{
  "model": "image captioner",
  "train_examples": 122500,
  "image_size": 48,
  "cutout": 0.25,
  "encoder_norm": "batchnorm",
  "encoder_channel_attention": "se",
  "decoder_mlp_ratio": 4,
  "decoder_head_dim": 32,
  "decoder_fused_qkv": false,
  "decoder_positions": "sincos",
  "init": "lecun_normal",
  "final_lr_fraction": 0.05,
  "weight_decay": 0.04,
  "adamw_weight_decay_other_params": 0
}
Rows from block 3 of the text decoder, named by matrix and row number. Rows with one number belong to one neuron. Each number is 128 + 24 x the weight over its row's rms, rounded and kept within 0 to 255. All counts start at 0.
# fc1: MLP up (decoder.blocks.3.mlp.fc1.weight, 1280x320), inputs 160-319
# fc2: MLP down (decoder.blocks.3.mlp.fc2.weight, 320x1280, transposed), outputs 160-319
fc1.858 [ 98  84 103 153 129 116 141 181 105 159 140 120 106 144 108 140 123 153 140 145 108 128 169  77 132 174  98 119 104 124 105 125 136 130 109 125 165 130 143 145 128 112 120  72 112 113 161 120 138 188  99 127 155 119 123 140 117  95 125 131 128 147 168  90 177 126 114 139 128 105 131 135  91 132 132 141  87  84 170 116 134 131  98 100 106 182 145 118 144 134 132 101 106 118 110 150  88 139 127 119 146 132 108 113 120 152 157  63 159 124 127 116 137 133 149 122 134 146 133 117 150 105 134  95 101 142 147 117 107 108 119 137 108 141 111  81  75 108 124  99 151  98 111 153 103  75 121 135  98 160 174 140 131 132 138 113 141 136 112  83]
fc2.858 [104  91 140  85 142 170 151 182 151 134 117  95  88  98  80 105  77  99  77  96 116  99 130 117 123 131 137 100 128 148 106 128 167 150 146 116 146 121 131 167 118 134 146  95 174 168 140 129 140 191 117 143 149 121 106 136 144 118 148 106 115 153 138 119 182 145 140 174 135 167 132 149 139 119 152 143 121  79 132 131 140 142  68 103 112 156 147 161 116 147  79 114 132 129 101 159 106 120 166 131 100 138 143 104 134 143  85 110 150 147 115  88 125 127 162 109 177 141 159 131 121 125 129 120 155 193 105 170 133 112 140 158 116 148 125 151 142 126 115  99 123 106 108 115 164  97 176 122 147 160 130 122 181 131 125 145 138 164  95 111]
fc1.859 [153  94 166 131 102 144 135 135  82 126 141 142 160 133  86 102 115 102 151 134 153 115 140 106 133 145 107 116 100 137 174 112 139 163 130 112 128 147 142  89 133 121  95 101 107 159 122 159 138  81 172 109 107 147 142 151 105 104 157 102 120 119 118  93 133 155 116 116 122 113 144 125 112  92 158 119  83  91 118 134 173 152 127 128 131 149 153 158  88 136 114 167 195 135 124 116 111 130 145  89  92 113 110 116 151  84 117 125 130 150 157 125 177 119 159 130  91 124 140 158 141 136 110  92 147  97 143  93 121 102 133 143 131 125 185 158 134 138 137 105 137 120 143 100 104 161 141 125 132  87 110 138 155 117 109 127 117 129  84 162]
fc2.859 [167 115 113 142 112  51  98 103  83  96 118  99  84 119 157 158 141 164 121  90 129 157 136  78 153 134 125 145 151 122 185 162 143 111 144 144 129 114 118 173 122 122 154 147 133 150 154 125 127 172 115 120 173 103 167 133 152 163 168 141 105 128 170 163 111 114 118 120 112 122 146 163 141  94 152 151 142 127 135 101 151 119 107  96 102 146 129 121 174 127 106 142 123 139 130 160 129 130 100 152 140 165 117 130 132 157 178 105 133 147  89  90 102 112 172 127 157 160 154 115  86 131 120 114 129 121 127 180 176 141 116 163 140 107 140 109 140 114 144 160 115 141 138 105 143  68 159 133 130 161 153 137 139 154 157 125 189 134 118 161]
fc1.860 [138 168 148 158 140 134 160  68 121 130 143 170 125 107 101 108 116 126 146 136 128 114 148 121  85 112 130 135 127 107 162 146 143 124 139 163 151 142  85 123  67 111 160  84 141 119 108 147 142 110 130 111 142 138 142 117  99 159 145 127 139 100  96 128 141 102 165 116 101 133 120 122 103 157 140 118 118 122 121 124 177 104 102 125 121  80 112 106 106 121 180 151 149 119 134 130  87 116 135 123 156 131 112 118 121 178 170 121  97 144 112 146  92 170 149 163 143 101 109 127 104 144 123 107  91 112 137 135 138  80 118  99 123  90 135 210 115 153 139  91 127  86 125  93 139 146 157 116 172 181  77 161 108 149 118 153 113 138 129 154]
fc2.860 [164 119 157 143 127 125 142 147 102 103 145  83  94  92  96  87  71 119  95 120 169 109 143 192 120 119 130 119 163 101 138  85 130 116 133  98 101 155 139 132 161  91 117 122 164 152 107 150 144 151 149 131 123 153 118  98  91 173 184 109 113 150 132 125 124  90 145 132 117 117 125 115 142 141 131  93 160 119 136 122 102 121 132 164 114 165 141 151 176 110  93 139 137 132 118 158 152 125 124 177 128 125 129 128 148  92  82 139 113 164 194 121 114 102 159 120 137 146 139 142  82 128 100  85 187 135 134 154 152 163 145 163 143 147 150 135 128 148 121 101 138 108 129 109 155 123 162 150 113 142 158 126 101 133 127  85 113 145 130 126]
fc1.861 [154  65  61 150 134 152 140 156 127 147 150 137  75 117 124 144 132 119 111  94 144 117 101 131 144  91 141 124 151 119 112 142 167 128 137 170  76 141 193 115 132  96  86 131 172 155 118 141 142 140 146 127 146 116 112 129 168 125 131 143 118 103 123 107  84 123 170 111 165 127 110 102 118 145 154 147 147  71 144 116 100 141 192 100 120 124 132 148 119 183 135 137  93 150 105 152  99 115 129 130 154 102 164 123  83 158 175 122 118 157 116  73 119 126 133  71 145 123 109  99 100 132 127 142 128 120 121  83 142  89 107 103 141 126  93 110  99 119 116 113  90  79 116 157 142 141 115 119 125 132 151 119  78 142 172 126 112 116 135 107]
fc2.861 [114 144 142 133 157 194 180 130 156 144 157 153 131 156  98  98 148 128 153 139 117 120 161 144 128 182 139 148 155 165 111 140 123 119 136 101 151 141 144 108 115 158 134 146 120 114 137  69 123 160 115 113 126 121 112 195 167 104  83  87 120 148 154  76 149 161 129 113 114 111  97 123 108 146 129 109  83  97 100 148 144 125 158 146 136 202 156 123 131  87 124 131 143 150 136 135 146 132 122  88  97 164 125 128 132 112 136 167 163 122 163 120 147  86 140 144 150 107 164 128  82 148 128 133 148 126 184 137 109 136 128 136 102 134 144 138 131 117 134 152  95 145 145 125 142 128 129 120 142  88 141 139  86 100 151 145 134 121 166 104]
fc1.862 [176 140 138 109 133 109 135 156 103 100 105 115 134 122 131 114 141 109 118 181 118 101 136 163 109 142 164  82 117 119  86 116 171 147 127 122 149 101 145 168 111  81 139  98 149 115 147  99 129 142 119 118 149 136 132 124 102 112 146 139 169 124 127 112 139 136 125 169 123  58 124 140 112 119 121 143 111 140  94 117 165 110  99 145  84 101  98 102  98 165 107 120 128 102  85 157 141 135 118  88 111 130 103 100 108  88  99 112 109 149  61 107 134 140 146 114 142  95 153  77 121 107 143  95 162 183 120 119 161  73 112 148 118 130 121 173 124 125 114 130 124  83 115 121  68 138 140 140 149 120 114 106 105 164 118 150 132 105 160 128]
fc2.862 [118 120 165  81  92 104 117 143 112 106  86  74  57  89  72 109  44  89 132 102  83 101 108 135 162 111  81 121 123 156 160 107 128 131 153 130 122  99 117 151 158 132 145 142 141 117 158 115 137 181 114 114 128 149 140  94 154 132 179  99 103 140 132 139 162 116 132 105 126 176 103 146 150 114 119 116 126 135 176 140 126 141 119  84 171 141 126 137 122 121  95 142 111 108 141 126 116  88 158 164 127 163 163 135 149 150 122 154 161 144 154 126 116 119 160 146 117 145 128 163 106 139 136 134 125 143 103 188  70 163 106 130 152 145 125 151 154 168 160 165 112 161 111 130 188 113 165 126 112  97 116 122  79  86 126 109 143 132 110 151]
fc1.863 [167 135 162 111 151 114 135 109 144 126 126 134 114 119 161 101 142 130 100 133 135 105 118 145  96 116 107 123 129 141 144 117 120 129 135 162  70  86  94  83 143 119 133 136 121  87  71 160 169 122 161 128 107 105 130  87 138 149 130 175 107 118 125  88 138 124 134 132 153 157  75 117 147 135  84 125 135 127 163 116 128 127  99 110 118 153 112  85 135 205 120 149 132 175 100 126 146  95 103 119 144  89 140  78 162 150 148 171 128 163 139 134 148  78  99 151 124 143 113 147 138 102 107  83 152 119 133 143  97 136  93 112  74 108 135 125 100 151 147 149 116 107 122 168 107 160 133 124  92 149  90 132  96 127 118  97 126 107  99 158]
fc2.863 [101 129 122 121 126 168 135 122 137 125 101 117 147 140 152 158 161 125 162 134 146 129 112 127 129 136 153 127 132 152 153 132 116 103 107 111 121 185 127 136 115 101 131 142 139 154 165 122 111  80 134  88 148 129  97 165 146 132 133 100 146 136 112 169  89 138 142 156 117  84 168 125 135  94 138 119 174 111 100 166 152 159 147 132 125 122 107 140 163 119 111 125 116 123 165 129  94 105 137 116  94 190 136 133 117 111 133 158 120  89 106 162 122 149 179  77 121 116 114  85  91 129 131 148 140  84 134 104 130  82 140 118 158 126  84 114 137 136 132  93 125 119 121 125 122 131 128 130 102 130 144 151 180 125 111 156 100 113 123 102]
fc1.864 [ 88 102 142 108 150 107 121 102 141 150  91 166 118 140  99 181 148 136 128 145 111 169 141  37 103 157  86 100 141 126 151 145 111 197 111 105 186 135 110 152 127 117 154  90 133 122 171 115  98 133 155 115 145 102 101 126 128 165  90  90  96 151 137 149 136 123 125 152 155 157 120 130 141  67 123 127 156 131 174 122 131 120 108 114 113 125 144 143 101 130  94 124 103 116  85 177 120 115 145 121 121 138 168 149 131 148 152  96 128 115  70  85 147 134 152 134 146 127 161 136 114 135 109 158 125 140 126 110 171 119 116 111 135  96 122  89  77 112 141 128 118 135 115 127 137  89 107 129 142 119 112  82 144  65 159 124 149 147 104 134]
fc2.864 [101 108  83 110 166 155 192 155 171 155 219 190 148 182 140 125 180 160 118 167 132 114 165  94 110 153 133 152 109 166 118 179 114 169 110 134 145 124 111 130  98 164 141 134 133 125 135 128 110 161 114 144 164 104 104 142 134 105 106 121 125 107 110 166  98 139 109 158 128 109 124 111 118  78 131 158 101 124 167 120 115 109 130 119  90 104 141 121 120 131 114  95 153 136 140 103 106  92 124  70 108 129 142 127 121 172 142 106 143  69  88 106 120 150 120 122 122 180 117 105 123 117 153 133 145 112 164 121 118 105  82 121 113  93 109 111 119 116 137 112 126 128 114  90 139 105  75 105 127 122 131 139 165 128 133 149 101 113  78 100]
fc1.865 [117 102 177  78 165 138 130 148 153 110 150  95 118  99 119 126  84 128 128 102 168  82 104 125 111 130 158 152 116 111 114 135 129 150 132 137 117 133 127 116  89 116 149 168 166 119 115 168  97 163 129  72 132 124 141  58  88 140 105 128 158 126 160 103 144 105 134  86 134  97 124 135 162 128 178 100  83 144  79 128 134 159 138 135 105 164 116 144 132 155 112 163 111 144 118 125 102 148 106  92 125 116 135 129 120 142 135 140 134 122 149 143 115 141 109 132  91 127 119  85 100 120 109 116 153 165 102 114 100 115 108 148 127 145  82 127 134 183 113 133 114 103 141 157 123  84 151 171 142 138 172 128 136 111 102 130 126  89 142 135]
fc2.865 [ 98 130 131 125 143 155 178 162 134 124 122  98  88  72  76  90  51  56  76  94 109  75  98 132  81  99  99  92  89 131 125 126 125 147 131 110 118 110 144 140 135 138 113 115 128 144 122 139 154 137 136 171 142 157 170 120 135 151 157 107 134 142 128 131 179 114 137 131 152 186 116 152 155 141 139 158 138 125 119 148 154 152 113 119 136 136 125 133 122 133 129 146 133 121 137 162 132 138 167 192 151 134 151 118 153 146 105 148 129 184 149 127 124 121 174 125 163 125 144 149 162 164 113 138 144 175 117 137 130 156 153 142 156 162 138 166 152 137 126 137 143 142 136 154 134 146 173 130 152 182 111 139 129 161 123 138 115 166 141 156]
fc1.866 [ 78  98  71  85 117 145 132 136 164 113 118 101 150 157 184 116 122 121 149  98 134 156 137 127 136 137 108 113 162 117 170 127 110 159 149 168 103 114 134  95 108 130 125 112 149 128 113 167  95 117 151 148 136 149 112  90 158 106 154 134 139  97 134 121  81 120 121 122 104 175  92 153 137 113 134 118 112 116 120 117  59 145 126 135 153 160 137 110 129 134  85 144 139 119 116 103 174 156 140 136 160 120 136 146 157 134  86 101  95 146 112  98 121  98  97 135 114 181 124 142 138 105 131 132 138 155 161 110  79  95 102 142 116 158 169 144 127 108 113 142 147 115 127 105 157 132 111 136 124 195 132 139 118 114 145 107 127 206 112 129]
fc2.866 [181 176  98 113 108 100 123 119  63 112 160 116 156  95 117 126 148 170 110 141 133 145 135 133  76 131 141 121  86 142 113 133 128 129  87 132 163 191 125 154 134 104 133 134 113 148 109 109 175 153 131 147  85 154 107 172 107 144  81 113 145 150 129 113 134 118 169 162 121 120 162 133 122 144 132 137 158 133 125 126 131 102 116 131 120 113 136 133 112 122 206  91 116 174 159 138  68 106 121 105 113 110 109  90 108 132 149 135 119 110 101 125 126 144 121 129 169 130 123 108 116 174 129 139 132 133 122 128 143 136 121 162 162 149 141 126 145 134 159  91 137  80 144 143 128 141  98 157 113 152 134 111 169 123 115 156 163 107 148 108]
fc1.867 [144  95  91 164 121 172 144 126 143 111 121 148  83 135 140 144 150  88 128 107 106 138 127 167 130  72 123 113 141 128 139 144 175 123 146 159  76 124 190 122 136 114  88 113 161 158 130 133 127 160 144 125 141 104 138 119 122 144 141 157 138 110 144 131  83 106 150 112 159  99 110 122 112 136 123 159 135  82 135 131 121 133 204 107 107 116 171 147 138 141 156 139 123 141 105 148 112  96 128 122 148 103 152 137 103 137 169 128 115 170 131  94 124 125 122  76 153 107  96 127 126 117 103 127 121  97 139 107 119 113 112 103 124 123 107 110 101 104 146 147  89 121  90 123 154 119  86 133 112 156 156 108  45 138 160 118 130 100  95 130]
fc2.867 [118  88 118 135 164 147 158 141 155 175 182 144 118 173  40 135 183 108 135 123 141 137 158 121 141 185 126 121 131 106 103  71 155  95 126 109 134 185 157 132 155  89 143 146 136 137 116 104 150 167 141 102 137 104  94 191 128 128 108 137 118 130 175  72 139 143 147 120 127 111 135 107  99 129 145 122  95 120 146 134 119 145 135 152 140 182 154 119 123 108 138 132 119 158  95 141  85 115 156 111  90 121 135 126 105 136 161 147 164 118 129 119 109 116 136 114 147 171 121 115  76 123 156 126 137 134 111 122 142 128 135 151 122 131 146 143 128 132 127  91  80 106 142 125 158  92 138 110 133  92 162 103 107 126 135 125 107 142 119 109]
fc1.868 [155 136 145 127 115 140 171 137  66 104  73 125 121  98 144  90 126 147 131 102 117 118 135 185 120  86  94 130 169 124 164 108 173 107  85 125 100 108 162 112 130 146 110 104 147 128 103 187 109 104  75 130 111 145 169 110 163 158 145 116 145 131 139 112 109  96 108 109 102 125 135 172 106 170 170 118 127 149  88 131  99 160 133 136 137 122 132  96 140  92 141 123 137 126 108  77 139 141 137 166 118 132 125 141  97 113 125 110 114 130 195 117 118 153 106 118 160 143 114 107 145 126 114  94 124 127 139 139  60 156 131  96 142  92 122 142  91 146 165 147 141 101 150 108 131 118 141  85 127 143 121 114  86 157 140 125 146 153 115  87]
fc2.868 [ 95 112 162 122 123 140 119 128 161 153 128 136 131 164 135 165 174  92 184 161 109 108 122 108 136 164 133 120 138 164 121 137 115 121 132  71 142 127 120 134 134 120 144 165 117 137 151  97 122 153  97 148 132  80 125 125 129 140 110 140 114 149 121 156 136 146 136 124 136 143 117 119 126  88 116 144 151 117 156 134 167 135  94 106 150 144 139 140  73 151 105 117 132 168  71 136 140 105 151 120 116 141 176 114 121 105 141 121 154 109  87 145 141 120 140 141  92  95 104 114 113  84 132 137 130 107 111 125  87 133 103 141 102 144  86 125 106 118 136 129  91 150  98 142  98 119 127 129 176  85 122 132 155 110 110 139 158 103 135 127]
fc1.869 [ 86  81 154 115 143  91 107  89 115 145 150 120 137 101  86 140 110 147 136 126 115 110 153  71 116 109 123 133 132 114 199 114 110 115 124 132 119 152 130  95 132 154 131 153 128 129  98 154 105 114 123 148  99 154 168  98 116 113 137 125  92 119 110 126 142 127  58 100 120 188 114 155 147  78 134 126  98 131 132 147 118 193 121 133 132 128 152 135 105 106 128 140 116 150  97 116 120  78 143 108 162 136  78 111 142 164 148 128 137  68 181 139 133 120 150 136 130 158 126 130 137 133 110 130 129  82 118 147  67 160 139 105 132 148 155 103 146 152 104 130 148  99 120 127 128  97 121 145  88 115 124 138 154 131 137 126 177 143  77 139]
fc2.869 [103 138 147 119  82 121 111 132  93 135 118 100 101 122 197 103 146 121  76 133 125 158 119 172 117 141 122 121 130 161 100 164 106  92  98 113 117 174 143 142  93  99 108  94 122 117 120 135 164 118 153 125 131 190 122 115 119 143 111 124 122 132 166  98 117 164 172 124 157 109 117 116 130 186 153 109 166 126 108 114 132 113 136 132 129 128 112 136 187 139 115 147 117 178 160 126 129 166  99 139 115 130 167 121 111  93 115  95 129 135 143 158 127 128 118 118 140 118 141 113 116 156 113 100 121 156 132  98 118  82 105 113 128 127 124 154 105 125 139 137 106 121 148 129 154 125 140 145 155 137  98 154 151 149  95 134 132 138 157 130]
fc1.870 [141 123 113 131  97 170 114 115  77  97  99 150 141 101 170 138 112 161  87 107 145 143 120 143 124 121 144 116 160 103 128 114  95 119 135 128 111 125 118 136  92 129 106  90 137 124 105 121 117 107 200 143 102 108 114 119 142  94 178 157 118 128 115 107 133 131  94 124  98 175  97 136 135 156 124 121 150  99 119 127  56 152 116 130 112 127 111 135 103 157 103 130 134  86 145 125 157 134 109 131 179 102 153 125 146  75 110  75  47 169 127 115 121 133 101 111  98 137 119 118 118 115 116 123 144 158 158 136 146  92 116 155 161 138 156 151 130 114 125 136 140 118 142 112 141 141 118 138 127 180 158 119 129 127 107 105  59 146 139 127]
fc2.870 [166 153  94 130 105  85 150 138 152 130 122  99 112 126  88  81 118  56 149 145 128  93 171 140 127 124 107  87  96 137 119  87 135 165 127 155 159 153 140  89 173 112 143 175 139 152 121 121 173 147  80 132  97 155 151 110 125 126 100 115 136 117 178  93 128 107 120  82 107 125 164 137 135 118 118 113 113 128 119 144 163 151 161 122 129 163 154 118  91 101 151 136 133 190 146 142 101 119 170 183 123 102 127 117 103 165 149 144 140 101 147 119 119 145 160 127 164 130 165 143 115 149 166 116 129 133 117 155 112 141 132 168 139 125  99 134 165 122 121 135 131 119 139 138 113 117 151 126 120 115 135 154  94 117 135 181 150 136 151 153]
fc1.871 [128  93 106 101 102 136 102 102 127 120 106 141 119 130 116 101 111 154 133 130 130 118 177 102 109 143 104 116 106 121 188 143 112 103 126 131 127 126 153  51 100 145 135 141 130 112  98 150 129 125 138 117 113 167 126 125 106 122 151 121 119  93 147 121 122 100 123 135 141 150 133 153 124  97 149 119 108 116 128 147 135 140 124 140 129 129 165 107 116 121 138 149 169 153  39 104 139 110 150 144 131 148  80 125 154 154 102 112 128 112 141 104 136  96 107 145 148 141 153  86 138 122  84 123 131 112 129  97  72 112 106 109 131 133 168 117 131 128 106 105 138 119 120 139 111 100 110 138 143 186  82 160 123 126 139 132 149 200  61 137]
fc2.871 [130 109 128  85 114 109 111 113  62 120 123  81 139 131 139 106 142 124 104  92 155 141 129 193 121 105 145 109  97  99 130 128 143 145 130 142 135 175  92 154 124 116 127 119 112 194 140 132 134 143 187 159 137 159 151 189 135 127 150 170 195 146 121 120  74 139 180 151 114 146 118 135 116 137 118 130 178 116 118 116 155 154 139 124 144 121  95 173 134 141 118 141 108 129 144 136  75 149 127 142 147 121 146 131 123 107 149 113 133  98 126 133 116 144 161 113 198 127 114 102 150 158 178 120 166 150 150 178 184 135 108 131 118 142 160 137 124 153 131 142 137 100 125 104 135 125 152 154 145 131 195 115 144 117 120 117 143 134 157 137]
fc1.872 [119 126 108 150 136 136 182  73 109 126 143  91  99 195 115  94 150 133 114 157 139 142 137 135 113 154 113 122  75 147 130 112 147 150 125 110 137 151 102 100 102 130 118 126  85 131 139 142 136  79 149  79 157 135 121 185 118 141 141  94 155 122 159  93 141 129 138 137 141  85 147 142 108 127 131 107 115  84 122 141 188 129 132 169 107 161 149 148 120 110  87 171 152 157 182 134  95 153 118  87 105 118  92 117 132 123 174 105 158 116 168 125 165 142 144 133 110 126 154 164 158 155 111 162 160  65 116  76 115 128 145 123 116  85 155 110 136 139 114 117 101 128 145 131  84 138 130 169 149  81 100 117 143 103 141 124 177 173  87 138]
fc2.872 [116 133 142 160 100 141 103 148 131 152 173 104 162 113 154 184 123 178 124  68 148 156 155 124 132 137 147 142 147 102 145 122 105 113  97 124 122 201 135 137 116 123 141 158 144 148 113 139 123 125 140 150 131 126 144 114 141 132 134 154 180 138 122 133 112 122 146 169 120  98 119  97 118 117 145 124 173 142 125 128 105 139 124  94  83 126 116 120 161 144 131 109 109 158 100 112 116  97 125 106 159  81 143 130 109 145 120 120  87 102 101 115  89 122 102 138 129 132  95  96  86 159 138 116 130 139 166 135 155 113 115 146 108  94 100 116 128 123  91 132 155  96 161 161  97  90 128 159 126 158 170 128 209 162 111 154 137 131 158 132]
fc1.873 [ 97  77 137 116 119 110 135 135 109 122 169 118  82 121 147 125 120 175 117 150 109 124 186 112 139 135  83  86 134 120 157 116 105 147 115 123  97 128 140  76 127 135 115 112 155 150 103 168 119 120 131 136 141 176 116  93 118 101 140 105 114  95 156 123 121  64  74 107 143 154 121 139 123 117 139  99  84 104 120 145 160 162  99 131  95 140 126 116 134 137 128 121 134 126  81 121 138 102 123 134 164 128 125 136 147 151  71  89  91 135 116 124 151 125 102 133 131 176 122  90 155 127  95 127 110  94 115 130  77 109 164 123 127 104 169 150 114 149  97 115 168 112 132 135 131  98 132 157 120 189 150 162 117 140 161 119 125 200  37 107]
fc2.873 [135 146 119 110  88  96 132 121  74 110 129 107  76 111 127 121 125  90  95 125 127 138  96 154 128 108 139 146 119 104 135 170 160 142 105 141 131 157 116 118 128 146 135 133 156  95 128 116 135 189 137 107 148 135 152 174 125 156 173 176 153 158 122 146 181 184 138 118 116 117 140  96 122 132 147 129 166 133 132 109  81  73 111 146 140 116 122 140  98 111 152 148 143 169 146 137 111 132 112 161  94 110  90 110 139 124 149 170 140  74 120 160 114 151 186 147 152  79 136 115 137 156 111 104 160 179 139 166 125 143 105 164 114 150 138 117 102 115 154 112 116 107 114 121 146 115 112 114 128 120 128 142 156 126  83 132 109 159  95 174]
fc1.874 [153  87 145 117 121 138 125  79 135 123 141 150  82 137 136 140 122 121 126 150  98 148 171 132 133 118 110  80 127 121 177 134 110 129 138 151 127  99 137 112 136 143 153  96 143 117 126 162 146 141 110  93 136 125 143 103 117 160 145 136 119  97 164 111 116  76 149 143 147 137 112 112 121 137 134 122 104 146 124 138 152 150 103 136 107 145 102  89  89 109 180 131 147 122  51 107 121 113 140 121 125 142 107  99 155 149  66 129 159 137  87 114 111 110 119 117 180 155 135  20 169 144 115 129 114 152 153 146 106  99 126 115 118 130 140 122 109 157 126 119 127  86 144 157 116 104 130 139 159 192  82 126 144 132 136 125 130 183 119 113]
fc2.874 [122 156 121  87 114  98  88 117  50 104  92  62  85  83 138  78  52 148  92  87 170 133 102 129 119 130 105 147 112 134 141 110 139 147 144 118 122 175 132 134 134 114 147 129 117 127 106 142 140 153 152 162 130 134 129 142 113 133 135 164  98 177  96 132 174 179 128 103 129 135 113 136 105 138 155 120 150 116 137  94 139  98 162 125  98 124 151 165 131 139  73 105 113 174 119 139 139 147 118 147 115 131 121 143 109  74 135 117 128 115 129 129 139 167 162 104 118  96 101 176 122 129 105 128 109 141 114 132 142 132 142 144 149 147 119 180 165 103 112 103 158 119 155 117 126 134 173 156 126 151  91 132 138 126 117 173 156 191 130 128]
fc1.875 [ 78 104 141 160 106 137 163 113  79  86 185 142 101  92  87  95  93 179 145 121 110  98  89 119 141 147 136 153 137 127 123  94 106 116 156 117  86 121 104 122 113 138  70 104 123 147  96 137 130 175 164 119 137 150 144 121 138  98 133 128 170 142 142 118 106 170 119  92  89 149 141 112 114 153 157 101 138 147 126 122 125 136 112 119 144 134 147 147 145 100 132 132 146 131 175 128 115 131 143 100 137 158  71 127 129 140 154 135  99  90 178 104 111 139 130 148  96 171 134 179 123 120 162  91 169 115 145 128 101 124 117 105 162 118 179 128 175 131 154 152 111 128 125 110  91 128 133 112 110 119 154 164 130 187  78 120 122 121 106 137]
fc2.875 [149 126 105 108 188  82 132 145 122 136 106 100 132 137 142 111 163 115  99 141  92 160 137 141  50 124 112 124  69 176 140 153 157 137 125 123 131 147 143 135 113 123 131 167 134 124 145 133 131 117  94 149 169 150 115 117 134 122 107 138  69  93 124 131 116 108 126 126 136 103 101 146 131  96 122 115 158  60 105 120 118 147 105 117 124  98 141 135  98 107 168 109 117 141 141 104 123 100 101 132 117 124 153 106 103  98 130 118 151 136 108  89 121 113 170  97 155 112 133 112 139  94 121 145 121 148 106 114 124  81 126 120 132 166 117 151 125 108 116 122  97 110 134 149 124 157 124 156 148 110 108 134  99  93 172 179 135 151 140 149]
fc1.876 [158 151 127 127 156 140 139  86 127 155 114 117  95 166 102  84 103 147 110 173 109 123 128 104 147 113 123  84  83 129 121 164 148 155 171 114 134 163 109 109 109 135 148 100 126 150 108 149 144  95 118  86 148 159 128 148 107 139 120 140 165 119 129  93 127 155 164 156 117 104 183 125 136 113 156 109  93 107 100 187 187 125 125 141 118 132 123 114 127 125 118 154 162 121  87 143 136 122 104 105  95 124 120 121 148 140 159 149 174 122 127  81 170 118 140 139 155  94 148  99 141 142 108  79 176 116 100 116 135  85 105 124 121 125 146 188 148  93 126  96  87 132 110 132 106 128 141 126 114 110  76 140 112 178 101 158 161 115 103 103]
fc2.876 [128 112 114  83  90  70  77  83  75  62 149  65 123  54 147 135  94 125 119 113 156 114 137 123 105 138 126 122 151 124 134 130 164 156 124 144 121 114 101 122 148 114 134 125 134 125 176 112 123 184 138 141 110  93 150 108 143 151 162 105 130 142 172 141 188 112 115  84 112 155  93 127 126  90  79 147 127 125 125 114 132 122 117 167  92 138 137 145 108 154 153 125 149 126 142 144  84 145 149 161 117 120 144 141 118 134 102 115 132 144 165 155 102 122 156 119 174 139 130 186 158 125 129 143 107 105 160 189 121 154 135 173 139 134 156 154 155 143 134 138 136 127 170 131 111 124  90 135 143 177 164 102 118 118 142  85 149 143 165 180]
fc1.877 [104 147 110 112 133 131 186 166 131 157  90 143 136 122 164 150  99 133 119 129 141 103 123 113 152  87 132 142 128 100 119 148 124 147 109 122 157 105 155 126 102 155 134 168 103 166 154  86 101 130 100  91  97 179 101  91 144 161 135 115 135 124 138 139 149 113 116 126 162 126 127 137  93 101 115 175 112 126  75 125 143 103 118 127  91 135  73 164 113 127 125 155  72  87  90 131 159  61 112 144 174 143  91 138 145 131 113  87  86 135  59  84 100 147  95 148 167 124 143 139 150 146 138 137 153 143 138  94 137 122 138 121 116 120 144 104  91 109 146  99  72 116 114 119 111 130 104 105 113 159 134 103 120 117 142 147  90  97 119 142]
fc2.877 [151 111 147  69 112 102 105 113 102  98 130  74  97  78 126  83  66 117 120 108 137 134 135 188 131 115 170 114 175 139 111 121 144 165 148 118 115 160 143 129 121 105 101 141 140 178 106 159 170 164 158 136 127 130 125 142 149 150 191 149 152 158 141 114 169 112 165 165  92 162 119 158 130 137 128 132 180 103 146 120 158 160  99 122 123 145 179 148 151 123 140 144 145 136 175 169 128 127 155 177 113  98 124 104 140 125 129 123 127 151 165 154 141 101 149  96 154 148 129 150 109  85 134 104 140 121 101 174 150 118 167 170 128 153 158 157 139 156 141 107 162  86 122 119 188 119 176 154 119 180 150 117 129 125 123 111 112 158 135 136]
fc1.878 [160 118 125 116 154 101 166 136 127 150  84 117 113 119 141 109 104 123 101 170  94 136 119 102 153 112 118 112  86 142 121 148 146 144 122 148 141 104 132 140 105 130 161 105  96 128 107 153 158 123 111  92 136 182 123 109 119 152 145 135 117  98 121  83 126 143 161 151 145 131 136 123 123 125 144 124 106 132 122 144 186 130  99 125 100 120  94  73  88 148 179 164 143 114  74 106 132 111 113  90  85 154 103 107 125 146 135 121 143 130 101 121 157 139 146 136 160 124 147  76 157 144 109 145 148 133 112 117 141 100  85 120 132 105  98 144 150 125 139 123  76 100 110 110  82 144 133  94 137 149  74 133 124 137 101 163 163 131  99  87]
fc2.878 [129 113 147 128  83  81 113  95  59 101 134 109 149 128 109 122 128 121 147  93 186 149 130 152 100 137 173 121 127 131 139 118 112  99 121 115 103 164 133 115 168 143 125 132 122 137 163 134 155 143 133 154 108 100 140 142 113 115 182 129 143 140 162 150  85 127 164 126 120  80 120 135 125 108 150 129 169 128 105 136 111 100 148 113 137 137 129 152 140 145  99 118 109 115 135 160 117 147 158 155 179  94 132 161 121 105 106 122 104 107 118 138  95 101 157 107 163 141  82 136 111 114 121 109 132 138 135 158 150 128 155 123 137 157 180 145 151 128  93 147 156 104 167 155 132 122 154 171 120 176 179 103 107 142 118 101 127 149 146 146]
fc1.879 [117 117 121 125 159 124 106 144 111  91 124 105 161 128 126 121 124 157 145 134 123 149 108 146 118 120 127 137 106 121 159 117 128 153 157 166 109 149 118 112 137 119 112 111 186  90 121 143 123 105 116 131  34  90 108 116 109 113 141 154 106 112 142  91 122 108 171 116 147 138  95 104 114  99 119 116 118 125  89 123 115 167 157 138 162 143 118 133 121 112 168 129  98 146  82 136 108 140 100 117 125 118 147 138 167 109 115 138 216 121 123 165 118 107 152 143 143 168 145  99 107 134  74 144  99 134 115 141 117 132  91  99 122 131 145 133 133 119 126 130 105 122 107 125 118 133 119 106 143  95  87 123 138  72 149 144 113 149 155 131]
fc2.879 [115 106 136 107  82 138 112 138 100 146 118  90  77  99  63 119 104 148  75 130 112  90 162 129  75 113 137  81 128 155 110 152  92 124 119  87 125 114 156 130 118 132 152 117 131 153 112 167 132 138 154 157 168 190 114 135 117 120 169 123 158 153 118 162 128 141 114 153 139 101 124 149  99 118 140 136 139 149 126 115 161 126  78 102 121 152 167 137 158 129  80 133 149 126 179 142 103  82 163 143 134 146 133 142 136 142 104 120  88 106 115 121 132 123 150 120  99 115 130 132 113 114 166 125 149 154 108 157 130 102 120 214 137 157 134 140 144 143 154 121 146 120 177 126 133 117 173 150  79 179 124 148 145 153 119 122 136 164 157 114]